{"model": "class-conditioned image diffusion model", "dataset": "histories of elementary cellular automata, time running down", "horizontal_flip": false, "num_classes": 256, "cond_dropout": 0.1, "norm": "layernorm", "mlp_ratio": 4, "fused_qkv": false, "qk_norm": false, "positions": "learned", "beta2": 0.95, "eps": 1e-10, "batch_size": 256, "epochs": 14.9, "final_lr_fraction": 0.05}
Rows from block 2 of a small class-conditioned image diffusion model, named by matrix and row number. Rows with one number belong to one neuron. Each number is 128 + 24 x the weight over its row's rms, rounded and kept within 0 to 255. All counts start at 0. Numbers have three digits each. After the name is the row's rms in percent of the matrix's.
After each neuron's rows are labels from the 100 images, of 14848 (inputs lightly noised), where the neuron reaches its largest size: "top examples" is what is common among them; "patch colour" is the nearest of a few named colours to the mean colour under the peak. Only what is clearly more common there than usual is listed. The data: histories of elementary cellular automata, time running down.
# gate: MLP gate (model.blocks.2.mlp.gate.weight, 768x192), inputs 48-95
# fc1: MLP up (model.blocks.2.mlp.fc1.weight, 768x192), inputs 48-95
# fc2: MLP down (model.blocks.2.mlp.fc2.weight, 192x768, transposed), outputs 48-95

gate.395 069:160133125140106131119127117144158092173065119148106137142090131181137135151101133171087090076147127150138155145109115141096128111145112176098130
fc1.395 097:122099103135169131120163150163123132142168149093125133131120147126107127129142123155123123114120173142126165086117077116165142126128133120142121
fc2.395 098:114119113099133118099101137065107128116116166125114095128138137133138114134146148119150089204104142132138129110209121150108118147126103202154117
top examples: 001 turns on; 011 turns on
patch colour: black

gate.599 100:162127140136090147125163135160130140143111113160128123128115130144094118136107091125094136170146108119131117138172114147133127160104133109101125
fc1.599 095:115109088154128121136128134178178116140097118100140144135114156113133138145128144121106102118122131163121113200159104140154112127104096185094147
fc2.599 086:112159175121114116163140114127116175151136139211124147120114109141148104099120116151123134090112138119107135144136107143133101154114119099130135
top examples: 111 turns on; 011 turns on; 101 turns on
patch colour: white

gate.725 117:107116128113155114098150135154096109157085147108126129130100121182126125161137107123093126126153110120141092140148132133130147096154140123143172
fc1.725 111:105133119128127138091153148130128162132129157091147099130125138143144118119209115138105155084141141151144080119088150127155144116156136095112128
fc2.725 115:130116093146105132140149131110132078141123169160116143097120165113125096135093129118135147144087114153129119126099154131110117117153159088129133
top examples: 001 turns on; 100 turns on; sparse start
patch colour: black

gate.207 126:112075144183114112184139141139095117123150160098140105117111115133130084137120137104098148091090111133153143120202133161203120110150101146138165
fc1.207 121:134118122168100110122114126181119124117153128146123128135108096072139154113113153129091108123106139129128114118174112154194114142120135174086129
fc2.207 124:142141119182107127065118140135119127122099098111147115142168105125087120136112146096115100112103138108119103121065148136110166112119159116145109
top examples: 001 turns on; 100 turns on
patch colour: black

gate.574 088:151066097128118133106110142149159151119095136140125115120139118153120148093128136113136127164108113149129103147155085138119173116111169127161110
fc1.574 104:096130107131153149152114133107161129135173088147126132175171147126133146110083191155109136161112153100142138121124101129148144138138126137150134
fc2.574 107:154114115129146149158097130149143122124105169083124153137139117126098120150129142129158124138063144108132154131119161134118139103126149086125115
top examples: 100 turns on
patch colour: black

gate.132 101:123154151135139106131141151140118124126068117170088101117111124154116102126125073148102100127139139132126105124159096160144137171103111208086132
fc1.132 091:142139083129119127155154158148146136103131141173103157115146128129116090105126108144113098127118136154116129193122140113100109167120135110094128
fc2.132 084:128132126151129134165097135137141101128120138157109138124136103125134111086136112102155113142161124138100147112080125146140124134128121140136104
top examples: 111 turns on; 001 turns on; 100 turns on
patch colour: white

gate.573 062:136081102120118134138159120145147146149118153118101129144108143083103118110137128066107152166100107085123149119127131096116128098142135113126140
fc1.573 077:104131169153107117121126117096130122152094121096148135166147119114124143107104114128162127161110146120126110161145128133108148127117143109143132
fc2.573 086:124122157145102111164085137157117113134113104127142165115121124141128110138146093140123146140157132160126127138096132115144134118117119107148109
top examples: 100 turns on
patch colour: black

gate.420 155:151132092124132097133121130089115125148107132136140111081121138137109120105148104123141099147120124114128113107180117156115117141125130125119137
fc1.420 097:166103129106119127130181162111116125153061168133110121094096124157116105150132081124123133149109111118113117130173130175139130134124149122132119
fc2.420 089:109145126161113139116139123174120098149111114136128147138102132128137125078131101130132155116126126137122117142124118180128114132122134141137117
top examples: large cells; 111 turns on
patch colour: white

gate.590 112:136085116128146075120132183118126127113105134116134096105092121147118166149102106129114145117121088158120128129156098175105148163137136121149141
fc1.590 101:135140119137131130132107102160114118140155131107115146153106117074117086094141150079145119142134160169111088142120138120114104112135107132091130
fc2.590 127:108104102126142128116160116168120163142161114140126144122119137113118136102125124210161153142149124118148109104098148114137098149134105110129127
top examples: 111 turns on; 110 turns on; 011 turns on; 000 turns on
patch colour: white

gate.706 083:112130162088123116122120145141100128156105133124080156149114164143120082133082137146108119142166138091120119100095138135132158108140122167119131
fc1.706 092:094123139126126105122132099141113073132129063167119143101137132205130086173127121156144115113155181135125079094132118167120120146139107143155132
fc2.706 102:091128127144117098107104136146110185133136124166194134101115086125143108113110135117104111078118128109140142158147116061158161128114131139117148
top examples: 001 turns on
patch colour: black

gate.3 081:138095084141119124114106129123143125125089145149083153167107091138122146104116142091119125114088150107113119188131126135135115113094185134096160
fc1.3 086:128087083091110146121136130158167141116151159146112121147122103147134155123126135128094126151137143119126147124110129097137131123107195115132132
fc2.3 096:051116129130154138120098170138120164121109180120089119092067145157144146125141091140116152130137075137142143138138136133099139145102125100135123
top examples: 100 turns on
patch colour: black